Weights of a small image VQ-VAE.
Model: encoder depths [2, 5, 2], encoder widths [96, 192, 384], decoder widths [64, 64, 128, 256].
Training: soap at rate 0.0015, 6300 steps, batches of 64.
Data: trained on flat shapes of many kinds, plain or patterned, on busy backdrops, 2.1 epochs.
Rows from block 8 of the encoder, named by matrix and row number. Rows with one number belong to one channel. Each number is 128 + 32 x the weight over its row's rms, rounded and kept within 0 to 255. All counts start at 0. Numbers have three digits each.
# convs0: first 3x3 conv (encoder.blocks.8.convs.0.weight, 384x384x3x3), inputs 104-116, a 3x3 kernel for each
# convs1: second 3x3 conv (encoder.blocks.8.convs.1.weight, 384x384x3x3, transposed), outputs 104-116, a 3x3 kernel for each
convs0.125:126150118162152118144141114109100102151182180168149051168146097215131178146091089179093077073124157075147090131083132134100128116153124080157134120087095097112156160127139206110095148098111129081137068113124114170101136071160106082170144180110146098123103107150076101157128110133151031097129138182116109102079166100110069116179123136130140127164211090
convs0.126:116147120104177140127094113103118145135162134162168116130178181070132117097163207170083147117190128095200167116144114149116132120096173124160132200188162088111115134151105062116096069168128145143106135191110127099133170169126121196158105146141083134162148099098141109121099089132084125116127041142114136134096144135130129063128137120077119083089134141
convs0.127:174126128133077127136108147144137139177026134141140107116157102067120209140064198157123164075087134115090126136108147113161105111124131129087112146085067136123102154125105110159108143117136161104153117072096062095116138121167111093086106127080125101127185142121186111128088134103078155189159148106159147179060199128109150115108161128091080125164190114
convs0.128:130108139122167118103147103104107143099127124092081136082103169087074136170151136118079103072155159096173137138097123156087172151172165155103146187136130104111163129163105062202141116164180070174106134118117197117095162069092111139100178114135082179098154128156096102135093071147168119122105095098148083111173057132115098211191143157115190057103137111
convs0.129:106131140174131141157117128173126137149056117131126147117082151105122127176135175143125096098128076146127119139148139111149121158089130140179105153121148153089152112063178106152141110145131104132198138096174090106097139126063138083204128123156121129101137109150056120137144088097086149107133164121103158141145072139147129126130032102106168163086138154
convs0.130:183100096085105073106147189138173125078139126117092097074072129059077111172096091144143129147095150159133113107134115104114155136063129147150092164163136126104141111110084087067124148047139084128167127099112174081172104110075179168119159173116144106121107083114116150120135147127144086149155140124131153140159125130126131111176098166143156127157104111
convs0.131:091161114108135132092140119140077152141147110094152099154093144095148123128111057189087152112111164071082095136146166139182172122129108111149108085121131165106170131139148111136194128122115113160172117110175128210092147111130119107141142200208174165128124162134098185195100099115134128168115150120108198105140036143134165141147141143062142120121143139
convs0.132:122164144180146110127109123126131120123100096125162124137189144136068115141132183116171111138156165078144136156135129092111077155085132115122111115187152085164147144178145117084107097127093115137149152107096110162133132198140107116184162102130112152156172109155128145156096131107120152130089080133120093122103126096150124053097168100107112105119087139
convs0.133:139147063162124152119101104094148124162174115161138160136165179147168143123136140102182143105106156115094155201092156187167110145146143135131136114119101069151140137150089190186065114110058110078158176156099157136128140135167082124142117051110147105125143114139158121160142133123175104091174085122101111105159166136181141149142117160120111156116096163
convs0.134:141118123169154137128164160110132114106065186127084126122140112071057119131176063102107143160134151111154111126095171131124086150123158090098131124153134152124170174112087129143072196161081151119118162200048152101097149161061078131088114116121134098179138145123143118093093121157086108186132180111155141122163104088143130130144118157127169241117184187
convs0.135:193131141168154128158128106125038176151117178131092123150143140144129173088132108114089075115173180105158103132075198140126121087094142134157160171095182169133106175085112105123198114151107147095186159159171104097178157093159171135123087140087155169133124129115113088178080196166094126100107168166154129104124143128142137105116169118138139152091172200
convs0.136:104135107131158116172124122071183107116158056120145162196201108065151167084089158137129124112154196112113143151105156090122142182120129105090121122147143096096102203159117093191155105096132087098208184153128100181158127135134127132109037219117068114165077110100097148129107117066137095053145115153122126095138153092151127165177078094094123116153148122
convs0.137:120120139094102181160176118131052094088215076108122142097108089075157101140118144161118152182140084125120105143095083117097084095157189122086133110158144137084120142123154062140137130111113069197112180154068146125090111139164141135115177166124216126108074168141121127165169105114100173099126097153117139111088138127109153102130126078112134137145137146
convs0.138:150100136157108129116181173064094134148097142165113119131124209085135129132138087136154117102117121102117109162097111161138142107134127111142223076115105085154118111126118158127178136117176093129177114078123134072116157156114128138156133142113137135102157139124167076148110110096153131101163141150112090123130090071125089139122141129102057165128103126
convs0.139:163128141103114121130086146146119124057109156114128191101106069156146117059156117123156096052178033131101104117077161192115159105097174113113122160054180098105169112067098112167150130160132164144111180202149194079119112184140087146154059119152154091111110100186145126141158155116150104155110126124112106090110131196164150173125149084181116112149155142
convs0.140:099124115135134142098141120142078097133116134116143112168177084050170206120089071164085064145132107091137084125124126193100132138097092152124126167099118121170128152091156147103159113080138156125151135131129112133091209153075122068160099136106159159129093147137109131147127167132092052119087123145126159116114091085107116133144173078090204121161152133
convs0.141:111050124134091174087152141105156099054048119136118097141127121149192141102157120116125116139115148098118172146109103043132156115108072106107149113136120162092093170086134134162104106136086165201101118180102123186133153115129134125141157168131072102169154142102123113118109140115127103142166195119112181159156109126095117154185143138160105162206075076
convs0.142:118105115157099114167159128103180066143244102117088073118106125141163095117147093165153142116178124181149124105086128095142063131074169097141148125133128093140133139074112130137168136125165192162153158164142096068185150125138114112141168103129160136135136141162069168212114082138180164170124108109112117118162046105126072124072162172120141120125095067
convs0.143:145157131125120154154119091132092144139111096185153114179186186151162167070113047072113193125149145088135128157047080176201118084092137150139080127119098166075101180123127105052165124134157143119162130135157156137159141138066090135172177137142119138178103135127105142209097129107158173087152137153172166102092170169107167126195107193097140190166140145
convs0.144:096096139043063149134086159176033120152192148127132163122115116099103186147116117114143119145139161113112109118082139109114142108160139136130137146124153121151113122140150147141158129126193203063128113145090090170112130171099163151175126171085078146186080135073136110152128176068153100119137147124114070102128131088109099167146099082051131207143065166
convs0.145:129112104163146129141197121142168138150110133141170112105121147146091125025098167145159093111116123100162134143142082167158142158167103155143147126155153076167153062093154161171186130147155192090115065148155161109164121110147157120078109129086127128044107077170137172141131089097108118132144143139082074185116169057153143142119124120128100140112171105
convs0.146:138100098105131131186164136123140097070105129143137152125155243076078142145138092074132136102131094176101118131077153178189161125150146131083179111110136097113188089149091171151149099106107150122151104071098155158056139119067130099112152098156124113143128136125111128129134164080124135146105088151096090097149144141140109095116120171159160153105147110
convs0.147:158130110085093179048129154100098180166203092132189124141176123157125144109100134143121164131160104092147159139096079122108110154108163063151098138107166097143115134108145117159181160134174089128161171143126137088089158128103157118144129124146147108128090176141139143118110146123141119138101127137060126103123134096144130146164098111170160122097124104
convs0.148:160161139129137123114072183119090114107195147072127143116097071150116070116190100115126145108040109074152159105068161131102159111065097169062128140070198135084076142141176135181146115092124105120111189116143101115158146136096143170118187135154094111127088090136129095148126141046137128144143111184139110123108111093165143124132103090173142139111132122
convs0.149:149108126155145132122085126122068140149100069208137128133137129125110157110099130109146114127143127203132127225139111124178096145111128084092138173081153111099034141095139152073106120107095108118074124144145085137135165134132057053188103112142126119076154124111110169115120087108161136139091109152159110157117143126127133098146150092143080093151109135
convs0.150:101123109136130142087154129186079132104082098118143061127119117125126153125104167134181155101132121177108108068115143173140160139133120125127143159177090130192085133112088118138147136087107086104054121109120130197142065153101084101081121120044098089045101177141167109084182193111209153134098120106133128173069123084115082122171152113173084154146191159
convs0.151:162109154064117141083142110086136120078191162092140104150116161151148171087119123108089162163133113149175174105127156124163121100122110129106124185182143115137094086128131119146090085133131140132126018144146075167149156100064108148124156166132115147154145085193149125110123120094155132148139172152119085143072140143100100202144161140213145106148072091
convs0.152:081152181102138126172110114134063216183149083158104069077123161154171131118117089077065101080171130101180110113121140114178128172137085161105128132149120151068062159144118098113138080142129090153157150136186155099141125140141068111064134160088122125156190140095173135153079124107085106141090154137128090082110148120175126124076166108106098150163055101
convs0.153:126108129122156136127141134171114152168134159187098173186137097125125121093114217134117121144159139133166083144148097117152145138094153089133156129170158167145101111133115068150122149139083162156112095135111098086153153129158170158096115079105114142185147143100125156113095153119125195137138106141136146158133124173103142108084115148101109103069046101
convs0.154:124100131100141129106159159090137110175132144159081124183141111164154111116173168118233129110136119190138154096126142142039183135143177156114117161188171146106165114122142083187137128197133093124128127126157148044135117167133120137122137123111128105080103143125063150100171133138125148114149136135123112107108131090090128126166084121116134109152139129
convs0.155:138135138131125095146151104175107168058135103163184165148087159142164141159159072096088148145116155169104126146158107111180182187185093121131138135092177157156111135122156138096151090160142156150161079101129189107161078155125120123212094184118119115115149121160122135108091108099123132104134102160134158104115127177114153140125157068162126078087132155
convs0.156:108127139138143122131102144124162076086124190105113110120117129168089173146160152120118128157095100187171140154150116104103141110111072135083154140114124089153105133106110113134095111155151126110098072093121089166086097095109115131144115118144175112150131142075086079088123153145189163136115136124118135121112084127157113122106126124121120153121170109
convs0.157:110200134128101083170121151165128124055167123140154144138071116157118093142086130142105058221051127144154110102116130131053092173099143080101123105120113158145149174130151129142178144137105122148186118195090141137122159157159116154085122133088076123144097161157084170148119141149120176111138133090161145127130113123162117121171142131144105099153129160
convs0.158:124104104163135133136126126095138094127161094130136125074138135112156154095177101112092186114133123118108127118093159103087145151185104131089087181088130178126126113119143123171091102094121145175106156150081107148124156075119094145127148086118153193115179141113098150117069060128139127160115141103035114147110124182148130113096161145132200174130141141
convs0.159:076154173134177160145185131175168072199088175101124121084119082114090146173180103084179157122147159174137092125176139158107209156134085068117155105134148146127127160084138176117127148132097150149175255078066107143119101138142113137076117149136128111132167103098087207134106132091135115122149139137211141137165116112135116159086136113122143214147080149
convs0.160:077109159160161161148132143132219094163117133146151105166157116118132104128130100123131134143141142104158164143085090092190142120033075182148100143135092124129107157085111123085121115072140158168046126160136133140155129140134149087135130115123113155104124117175138095145120158161156180131170119100104104152117090146076114144115138157134195011135114169
convs0.161:122132195153124152107184097143145144128158161119110145148105155143117128127148099096125145159158136131132104144096115109127097162128116122134163088094106126127116167142079167140104180099167128111135153147142096173144125127166154152144108120114169125146114148099102113154131095107097091107105164194127065053190107125095121155164154139113161184158149116
convs0.162:131127129075143159092129128115097099146087099163209146166079080139139090132101094134098134144146172153161125114144117102169108105115073175187160089139135128058134109121168107090099153107129108131160088074180162140139132152133126096140178096150138189157158114133122150076121187133063104158132156139113126156116147117118115143086124094132137120186161160
convs0.163:100114134117115097133128161142093144114122105030143118153077136134110097121174075168160148132106128222145087135084132150137089144130101153153126145066127131148097047100095118114130090166118106177099152112051162146056089118099165051164109160142146157127097133121139099137179074081098086190150097085070080199132161106068131178200190078121198151141138138
convs0.164:154080150065119115103082142153086144188186104163071158156179101153191129116162135093193085136168127171150111148175093096131138157140127100093158165179121154107138116079151131151116135190095101132164152106117091142070128095126100079122147128130116131100119182186139131117098120139124155166176139153086153154128159140105101103113116181118090119175179130
convs0.165:154082159114112154158152142142113149149171139155147119087100129072085151085111192140122106120066167131119124139105169151098122203113083149140112147136093141137137150098104180073043170131038115171153078155128177126125132110109106123091168052086109147168154120154173134182123099124117127132171148116112127191127148099069151140133110168086121143093114190
convs0.166:137142139156107060108137155076150106164138100148114139104057122189130073161095162142106114124132079136099143135187164117103063088172074150139104044091136090161127139117166137140126100113184117046105142102160156137128111120099107103144135123148132132110143075132092165147137127109089128122113161171096138140197085158111114167101071153155117071070183157
convs0.167:148117126132152127127127141198105103036108153096162112076117117146146126173083120131143120112082134167052105114128097080134118095074134160039089106159158142204094084128124098114129154111113144131123099174131138168139167128085129161154101134086107110099133183173159100085151165126163086087107161111119084150141057140074123131214142129092075151123139117
convs0.168:140125133110124132153097166118158176127086100185149135167159120107082104169145145157129164139127181178148157167180041134106140101157119185142117157151071178189159098103089121178112116114155116173126074178135119193128143093115142098102133156112100119153185142144110134129128108110222066102165124119130158116086127152108134115102175143132161174157133131
convs0.169:142144120114149076095140103148085143102124208172116095189129134154123183093169169156188115086130149158178100133178144120137151104141167153153140062118117081170181157094133140107115120132140137182086133184155092101128093089153119143130113128146114110072094136157112142167148128152101201125078086151134099114153141158178163101145103115139197111141085121
convs0.170:131134117145208151117094123120113139157067102122107119218127047154166075143096096164136178149115149151134153127069150133097139154137079123168126090147210170190104197121132119074120110152077126128120136087168153167153165082178116133145141168117181113072153106117109078149141136142079069097028133143137106148138106166165062133144181070157149156124101152
convs0.171:088114156141101131153158117142094127127127111126061070182133142151102124072179122117077086151102110129105136108215136128140185111124135084157161155166103147134161105119207084135126073108117161113081115064109082065158100114055132114108204151132117105157111156140153115050168119134142168075127082135093167154055078118081132063175170143155147116109089122
convs0.172:146146116144142070145140116218092155142158112093139144109169049179103087116135112124141139143173176141098118118137142100070121149109096135105107156088119136144128134106091108158169108135169186111098129167156126137143137108152120112110106129162109162176103105166103167148126138096136156116158100085143146129116085103083118166173105114174074148179170172
convs0.173:116109121130133107182147096145081093134079118125093132097171114112158133099153181121192096113109102098145107144131146105147120119110123100175123131081073106062122151033109174106147134138166174139123066112113133146148087136115123135104125100118186162091105150133094077148144178136142149125123130168086129088130115143128153130119073137144098180087128137
convs0.174:106129122144100130158171117084118126141051215147103128103098100169172108141098140109118098082115101119137130112175137184120067129101133080075154129122149089165130165137110085146144106098115134132127126098176154167118145162135119128077115129110131123159115099142117119128118147109202087089124155125162100094127132195114119165133109124092117126152085068
convs0.175:122117151142100143129172104107191139162064161163110171092087149103179202078105172163102177124113186135131150038136069093118122139171154116132134114153131149142146188144152119148148103149115088241088189063023068141157161137131204114126064149123088177204169111174093148132128085112148039129168149162109161124107113132136105191138122094128137126100169140
convs0.176:166137080081115135130093130097172088143150119142136127131148118181157106097113132144114115159123126128095124109171082080105113107111158149132145146158104131121100115159136134117163108201142129129162129141090103099109155161128136114197135116111110130113119106082133110129130143146140139127154157182174118109130166189084105186089142078113135135145189124
convs0.177:151147149103100155143117153135165126113146142131134116136113149148138084136098118150129096204090160106141132154169122077154182135129143130168138106182129140126122150159176083091160118150078121203164162111128150173114116074162151131193126119145141109104164114106184138158103119109125160132112169131153159127127121170105114151120085069124137107101122165
convs0.178:124124147117152085123162154139107120135142141094097110112187131097157119138161112140096113087203155097161107142064107182104141115164060134088150124113114151137140144104139094115134073152115109098124159079156097147172117134119180180114159153165106162170139106125112080182125122122104099128155138120107197115166164161178067148128087110081151155108151142
convs0.179:143159098119123100163147113154113173083100132111165108162147124126113105115154142136150113110108127142078163151023146163147062117126110119146103169132153163129102133190162103160154119113174150116231132133112119114094117173115163135159100094074184059163125186142109105167153134137072152089110064059136103036115128114134132070124136077101062116152164128
convs0.180:090141105107112162082127119094099137100161100091129079150123120147182137142154128107126115126179146113141145104134178051159165138118092169047174128050190179126135121085112136138134172158136166119122147187068133138160100136155142152143136146121123125154089133136100123197151162124187155106109139074139156121155156162139120140151138146113102081158058107
convs0.181:101095134190093110095157166098215113149084133123165153123176169159158161131100100084176133149097162164174115106080104101108052136208131074157140103167135110115120162052053158141166120189074224156114142105089134114157120119147097115105136125124118081124112143187143208126136162147069130107143068074097112122070155096169122163116134112098185145102176155
convs1.125:074106099091136127114122175089099098108153123149126119164072127127197117040128126104119096100105097124104177131100091185099126127152130160097173099134101133127075152154088148120147121068096054154139171123156155092095126112096127163103147117209147092170127160088087234132104113096140092135133115102154138169151099162113110178152102112118139151120095109
convs1.126:172125144136122169123067109125107087197102166140121136155090156178150126128121074086110101107142135141181113125115101192107067047118144141145107122188209121048144131131137136144133092156158130108143060093115113161119104159123121074166184121138082074106072125197157208166131194135150115161150065100112072102141143125120107122078174152097106168094120163
convs1.127:144122113124106086129157087139053097054109101121109116197136150109147113129147143117141140146084123087124122130163091075092146116122161116083138127127103083166113129162184193094130152200112166191158092115172127139152147111147150123151163132122080117135123226111105115120144146158107168120151088115113107146174092099127147113106168153138121079125143135
convs1.128:149172143162137158093154145099107118092135107164114132173114142140204095105116107075150083183074122095069134135164144082101124116102178122095101154134161141083140129153134158148038158122132026187151118113108124065167202167106093178150066074119111040235193158094132126115120158107117097137121164137153159157139145080107095190113104130162115119155149168
convs1.129:038091147165179134154142076137092126146144167101159144105073160126103053167141149122181129097096086136104088087129190191162117130111171163145105137106134121130084127123107093122071169108156131105106190132055096120114118153125092056223129160116104105124108131167077102091130125115132116112148075105065134111123177154129113145137125141135106226148183155
convs1.130:157177089126112159095109115136143179066140153108129145064144086120106134111096133126151132073165119111130114063155109034115178181129207098163187134171044118100110124120136126145171163153161098131135200133062110153146156133141163066121153173125100148183128118142127107078155142075126136134128127131126137143155136147154136140118108112114181154140171144
convs1.131:101135164171134099184092132130133147185122088122140144130128126153095099116095110110166113152091138135185135172130124156121105154167139104111123123142151126104151153124167119155103121102141144089121106159099119094149122111131215150134123103118107108110111157161090157151072065134102106190090090126164092101153153146109107123152168126160124093143131158
convs1.132:091136152176072083110094082139127122141140135162183163122073153114092154135105119160126145078138103183113157027030162148147118076205111122044133156018090146159151141149062127150166069092097107124165122114131162176104142147121141157142118139109109095152176131131160169178106097104083153093110121127149170070131134117130141120141102144146119141121132133
convs1.133:099125118085144168138132144175142073169137081176112120111098129118133202150041151099061159135134132124112135146146112103127117103067106056093099144116064162159130125105134066166111146139080137158125242109062165086082128083143131097086173168100171160052154157092126165144145104118141125145130158098182151137112136170161127136092130115098093140193132144
convs1.134:127076124113145162078132135117160134214047110110043119093105136104097099098107148168126134153160078111128128164128123148084121161125136099116163070110077154075109118129152100110110130090173150117113159167100142132128191079089147161128126155127097126106181117114096185122130113093124126111105078110101134211159078141153081064136068108055084089109142094
convs1.135:071067079103185151095097157169121159113103119145108107130155164136147117136140103117169119132060125129192086163118171132161121089148126152093173025064132050164102078123121144138136112160104084120125146107157151167129125164127102074117109142123136201125123154142119126115115131130126145143102077106129142152182127122160084106083086138139103134112131132
convs1.136:128117108117120167100155156101170174156211156128077125148050106072123122162045134136107193195099107148109169185096081170106120124101180078117118092179079153026177106118129153080174099074096144065127136191036109122104136137175136104120126140092166119089155112120106192183101072089189158069145105071135119184185181214116167135114141124139102162108111158
convs1.137:107115064110093089114094124151104118186108147121169137132142142130145129110153151152164130183145128162095128138091142127117183167122105160164095112105120133121136163166139174195172136109076139127086111120118120140116140116112107191125165159103112137139126081092084039186112121125148086147119147115100090149125169138105113075103100127121137137125082111
convs1.138:159213141099122080192094121128146202113188109179164113140123042138165079135132100121153163124093112137108106182163117155119061122154116130197099155159119119109142114143097126064081119157123129172103126170083150101148122114151143119123178137086086130075142141076202127121170079136128168163121140156115124166113042117138126197126099095103143103136122174
convs1.139:094092129157144121115158159104059085166134127100111166066123118118098133153169125122086114150166168099143093111159165149193105145145101102125129186082166157098119176172170128176149193173119120106092141136095135162144091085156093147122188152154151127162125106164160118132163063128127151075151126142109097112098117112188080114121168138113106122103147135
convs1.140:074138210103153160128128109081102196138103076144140155092159158122177146147081139219157110084152093121123081125142140166070128104096094081108191115133145131102101157063138066106096153089123129101071181065122148112175108157125168169115137111096138163113148120165101160181125102122132156077083129075147066126132186154170120108104090107126122081116160117
convs1.141:156169144116131167129109123113176129139061165085077122166098132131128093174115149046164182132130097163076112169140168137114088120077145116123105123138144143049116107119104052111158134124178117135126097181149136099177122167118180112143130077118122167064109121177156088174151048120087170107134087110168144161153134159154095110153106137099130137121121096
convs1.142:105152039117082116158116177149113143147095112121121102162150119201105161180149159161084100143074129157143118117059085095036109161027081120172142132041076164118181125088164137073106080154143055132136167157151168073090102102092117020154196117166176048144143150126103147079169138157160121150123120161110118154147122093112158102124110161116136097148103130
convs1.143:160079100103167137174132089169106168107076103137173174093144168137169104114130121100184137098107166152148145096126124124184106096169114131167080167102099158127080152142068118151114146139092135158130150158085154121094173075149097112115118094153186126175191072127120124140113113091170138141130141161128122101170164130113131141078105145120143096106096121
convs1.144:077147129093174088137086107123098052135190123120139131138124116166115148146076107179105153110125150142113180131133135149100130137125137095109137110118133092133115164162105122167089091078108154148100121120161189147098181072154142157081060175138075091143109150105158166138186168161066131104114098141019114144112152108106124163176125090082088135095180118
convs1.145:180123102177131124129122147143126136123122168106089178146109090136171125140058076089170095113082145119143110111147131137155117116151146093134142131154155086153103075103117114108184117145155092081180196153175105095184105129153145082141118136128135076086080141172083189193169171132143158118156128146078146132144054093151119165167120114116105115139134133
convs1.146:157087136088153134122078126127119107148145099133097141097132170165162048054114102107181161093167099117121155115137131119159122119114135089128144142127121076187150140167127091197121100141115089181110169101137106152104181128180168131088127107174105143150103128173051113110098181085119075102149106134193169138147135160116123125176183121127121129117123092
convs1.147:109221132160123120141137147109107077190131106116089099168097083093182123152113125123105155077076135103150109186142121134173093133188126149173088156145169155159225169101153138109059045147095129125065147104078110129168107131144131106157111128127096172147081104069128137055138084173118047124111101146110183118161127102150232112065126113163091116152145111
convs1.148:075049132120134095145173145127126130057112119096121154079146174167152145151153153146155063107163137140163184122150086150118134165119086105113118093164128141100122155115116121115194074175159123160126109075119150160128138099149143127178103164143102095156177138106104152128114135070124119144118071117108113098136162126151157133148137111110125139124125114
convs1.149:192109126140130135134063120153126140143143167083104150090168142076111101123139101135122136150083092130162149144071181093111152125130119150094150171100169158167151079074134134097171080155120146110146104107126169077092128218113130170132110130138174157088130105056112074159164158145164086132105079143192106132111127081114153123131137121126114115119151130
convs1.150:152179126201081113064162105133103146072108084126142090153093104158125131128164130063113135156138160152107081141052091128174162124206101158106179095092191145109106128154145173078093124115179115186137163178110137137105096192110127103184139092123136154138104088162140155080107150108140112143167132180118118179111118127138171129097128152099106162163131092
convs1.151:093117121166128154121105146137145107180122146145159079145118154100108158157068076125126089107136143100134173140082180179175113115127173131090116135120190128120115127144158156128130162132111170099123127115188097088166099127086116138102194088114110147199100111130091107140123094115085157159116118101124141096123177103189167114074179100151119135140097189
convs1.152:131153176134127122164090103162113120110086147114102166144118136081106151132104124082183172128186134087152173128170133116117103145139151126152179144106142089161161127162148126149147120141179117114097173154088111176098135129141156149186142131076087103114144123095164141131135131123124149138174110137169154097107146102094116143093150184117114185101112155
convs1.153:101084170152160151158181140111067137133091132144104103158106127124155093107102167134131110165155102099089186115135140137129155172111187121130140046117193168137147091187116118138153127141100129187164138161161102150128116074133105241095106138142160154107086049099128093152136111140110134080094120153111121080136051092140084043090138121089125136118128103
convs1.154:126158147106139067139137125091118126108101193143152117154131138110153148142181119100128142152149170090099140089122135099157140109195101049169114147127171129156170105089164127075091064142147128139131101132116121069160157153133142124135097097159109130154108166197093138112114130170139127094117104186124136177074144169103132172122130169221068112070149125
convs1.155:107123172140182105161136128125132111167165114153144123107113106098124106163188129079084107128136129128078137151130122216126094120109107102187152112102156143194089110138095146119093102102124123118154110079081114094125072112136121106112096127182129049144093151132065143129119135123117102162101154133119135153105146109152128128115098119114104158123208123
convs1.156:085073125035193107179066099107159097204068134156127167104184079143154156113055121060129110147139143151127108123087148100147173149177126173069149136122155127166104150133053105139151117129160138083147172174180130151093154105151121164161172135133116122142152117108090132103099166151120112124085147154046139020132091160123126155144139133126172083143138189
convs1.157:125156108083156088168158163164132126159126128137130114069112139152080084149166099150102173139176070146156120156138019167131077155147112117110190152070185118138134118103129170117119216146141120133134145135164124132152140117169090132107021051140102151144136105124108146192071116165122143135134099136132135102215124089145142115159082115173127095151100155
convs1.158:134173132088069096113106098093116098128112172157135091113185136076117219140139133154146103089136141116169078117140173130148141126067128143157133093149130152141102128085100096091102065125161092099120214152054147167057116106114171116123146131138132115177070071178128144127123159159148106138101137193201116170144157155145163099136078123121106137177115111
convs1.159:088111073156082136140118139135092123119145124168118138141105137078148080140140128118146102142141082153119140093203095093141151131085138093150154150093120138114141136098078123172098089147124108132168084158104069148178136119149152141116163131120066142143107149129147161143096111139171183144115101185096151092221101101114108075191131094162136138174077117
convs1.160:201128167133135144137115163090112186147110173150117090104119101147116129164168129098177181115190110105145117104092193127100103207154119113179181088139119149056204094156148152198100177137130122149138109104120117101157109128181126127125172147118146038111107073123082113083124139107063058110131183151115177176123097103121157072126137095102113109110154165
convs1.161:130083085164158155149160118091131104156127123076186136093112118120067102136160163089111174103163139083156153055139102132150148149125184060080130148134124115149157130162106077112084180102160143090120154137146099099132083123137178201118111105118183156157064062202126112122135150138133139132119110164099151127130122131180117134129144061128161112096146154
convs1.162:140125165200115137146155133128112092165140192140126155169131131116116136120183138126086162140154097097081141126164133122093119175110163142101121130118174067126182127118097150149143136089111144125155084218115129127096157122160140133133087057060097116108128221158119168173145209142153118126153093168102066088137122095128114178113139176119133117129118113
convs1.163:175121091104076103105115125143103149142140175177141122133134115142148184115113108120143155117153121146110106084136119097069121078113127141113135096171176141113177165152123155157094104107125113119110143169157134116192122168092138163140130176113153209167128143101177094189129165137114134069135163088145109133075097106137143151093119149099142129126180127
convs1.164:156146176130113095152129125110113096148053103157151136134063114120125098140110140137089122098130111118095122128190122161140140121104088104122157124132099209096080176163137129161147145110126140160148136175088162152115159120080106161148117123134085167190150097066176035177117161069095169160150096111170148155176102155133114080128161159155099097115095145
convs1.165:087139125146127121167158107132169123111112158089108145088156159175102126130146101136108082122153126107098116106054145209156097134146147057109117108159162096131136143097162108136183117181141074117191160154183110176151137105141103123145145113114148112068113223096158118159139102133149112106102154129136130114164175158117182114153173122161146111127120149
convs1.166:107095142117161182158142131100137118117082116176135119137170070213141109110111130141130143113084085103118101131088173110155132144152146032159194129143143120091120123159128153110173117146115116183120137178121135174121132118139163122142106126126097129131123138170175180122144130118135107078147113114138078054110082085102170116143097092121133143165064102
convs1.167:130129187178115077126132135102107120153115126141162109144130101110106098114109128165126085117187183172163171135170069119101109168135173137090101133091122056160142137125136141181170138113094106113078080094029129112049117093134074133070122182094124140122176159120126056125122103132116158092136089120096164101101083128109108116106085151172120119142183101
convs1.168:132141141105080103108175116122138112195194139145126107114136113134155177131100162122089074154169134146131170108092120157063112154059107126148108129199138159103087107145161136102210172148127111127158095089145102133125137095130086135131146122067154107110139123143139103113145091136114103140126136127158120153082076144105157151135099167118164144117060158
convs1.169:068140116084059152115154112117115159153117143157090131114127108166059154129159157145121118121126137109176098140123127115117185127149138101146161097138189175112133133121118120096120118109107123167099124102133083112144121065123110142105159134154125128135068150127167112196147128058098152035151083112160109139182098143144108129161115110103179105152127100
convs1.170:114092112126129096090037165117145128150177108184149180115092155093143142117121130126147138088073113121097174166110098144126143071133097099114146065136077068136099127154173091128110171128132112112117213088122118157127098185160138128167118060100148129163131114165095118083092113120129177155126130123186158142153138168089106125130185166098095135062166164
convs1.171:136134113081139122162176160133159125153165123171108147117099089124061080122084106153146136140113104144189089110140161119161161071132097132130107147098137075166049134126101152146144081142214109104116169118127127160146136102095093127105138138122141098110116055148153118144113140113125123142168179133103161144118138117135137152131062110114112121169140085
convs1.172:178123123153103160095144100113129113106148105114130134135142202141166149117143081118066129138089183147172144157184117145101136108123134170099106141067159085152106099128145134121090152112133165163137107132160131079145113130134148139086122111139138098109059166255113107102143118180145084101104128161137155157141110066163127133141135116138082079131102147
convs1.173:146178127160182142127068143137117149109133123116136228090135164138146125118172126130101112117085137144168146143154096100085122102151183124137186138137093125170058112132133159138123090158096171137144095162098147101054098157165137173107139103153115144153158119120164129108140098099122140134171110144181129157188114099169157131111168123100115133138101131
convs1.174:148141107137104061117144119199144174110155150110172174111106124097066173113116144076106094122134127101164155119153119196124187148120106132061152175123096102111126178072134119142116090118116127103138110135116149095135173176172173090072078086158082102186076133150062159112097133133104131179109107087121095121121117188171185126130136132116199130181138087
convs1.175:032135160079152134118073131131162157093144095107151153170088093222126142191136084117141113099166127087162162145047144157129145100141174153161104091138119132149136175159129119154105095109160102085097162175085156181081144127098120127160125068115128155192118167089134102149096073104130117156087154122145149158142159162140100157152177135149137134113122144
convs1.176:124119126191086137144083173202155149116111102148198139144077133113085180125187083139170151112134138129088133128135151150124133129133062088106092153132080175161112168071076158122151123084092125110145147083143102120121141111167153126097085179120112074117116093182109099143076140118092160113152154094061093126079101102168139090069167075186155151165087158
convs1.177:104157139134135119180084165143052125092152088094144100118189109208155102098193149161143116055146140081157132104138203081082066153178153182152157128165116162117148138154104143188105174090096171131092133144200134118142159087121135083104162183177161096150188114131091080127157097086165159171082148100164168161133106090131090123138147150133096103147056133
convs1.178:167120152152148108147124166050102169117161143144096118125153143113146118123118134144126184138133105163138181108108111169175084155114139095181120198184139116105124131158112119119100098121064196235091126106121091154156137123057102130133109093182116070141114138089107127101116104107135132132130153158147124147126127076109084121138129157080143111082091122
convs1.179:185078095138103109114135097114152097085125144091101165092118099139128175150157108163120107131125150183123090105109089108105114154121124086141109164151101118155118119140139116068171128179112087115123147146180098079127129113159127096127175131132139135146106167115097117141106200150122144171130118087116150123162164141134193130156132095076146082141178076
convs1.180:159162206097077126124118124127134127163090106131128159092113090101148089067159143129103144154120145078158201142152166095136055086128143154127135151099151098112179129085134104177132096141125140132111145072134178092109122174128125107193149103147112134108172124133089139141126169122134083136151156133124164122103192099161151158140096126158108149113140138
convs1.181:139194156130119170133113118138108134131134179115225063148133131115162048083133074143174108144154101133139130106088140142094129121163177119108088151070169189090115081160116095138076102055122127150096072112218169055064092115119175142096092150087169145091143131162099070171162111163101117113128131112069152118097120142129142156093131159125146065142148079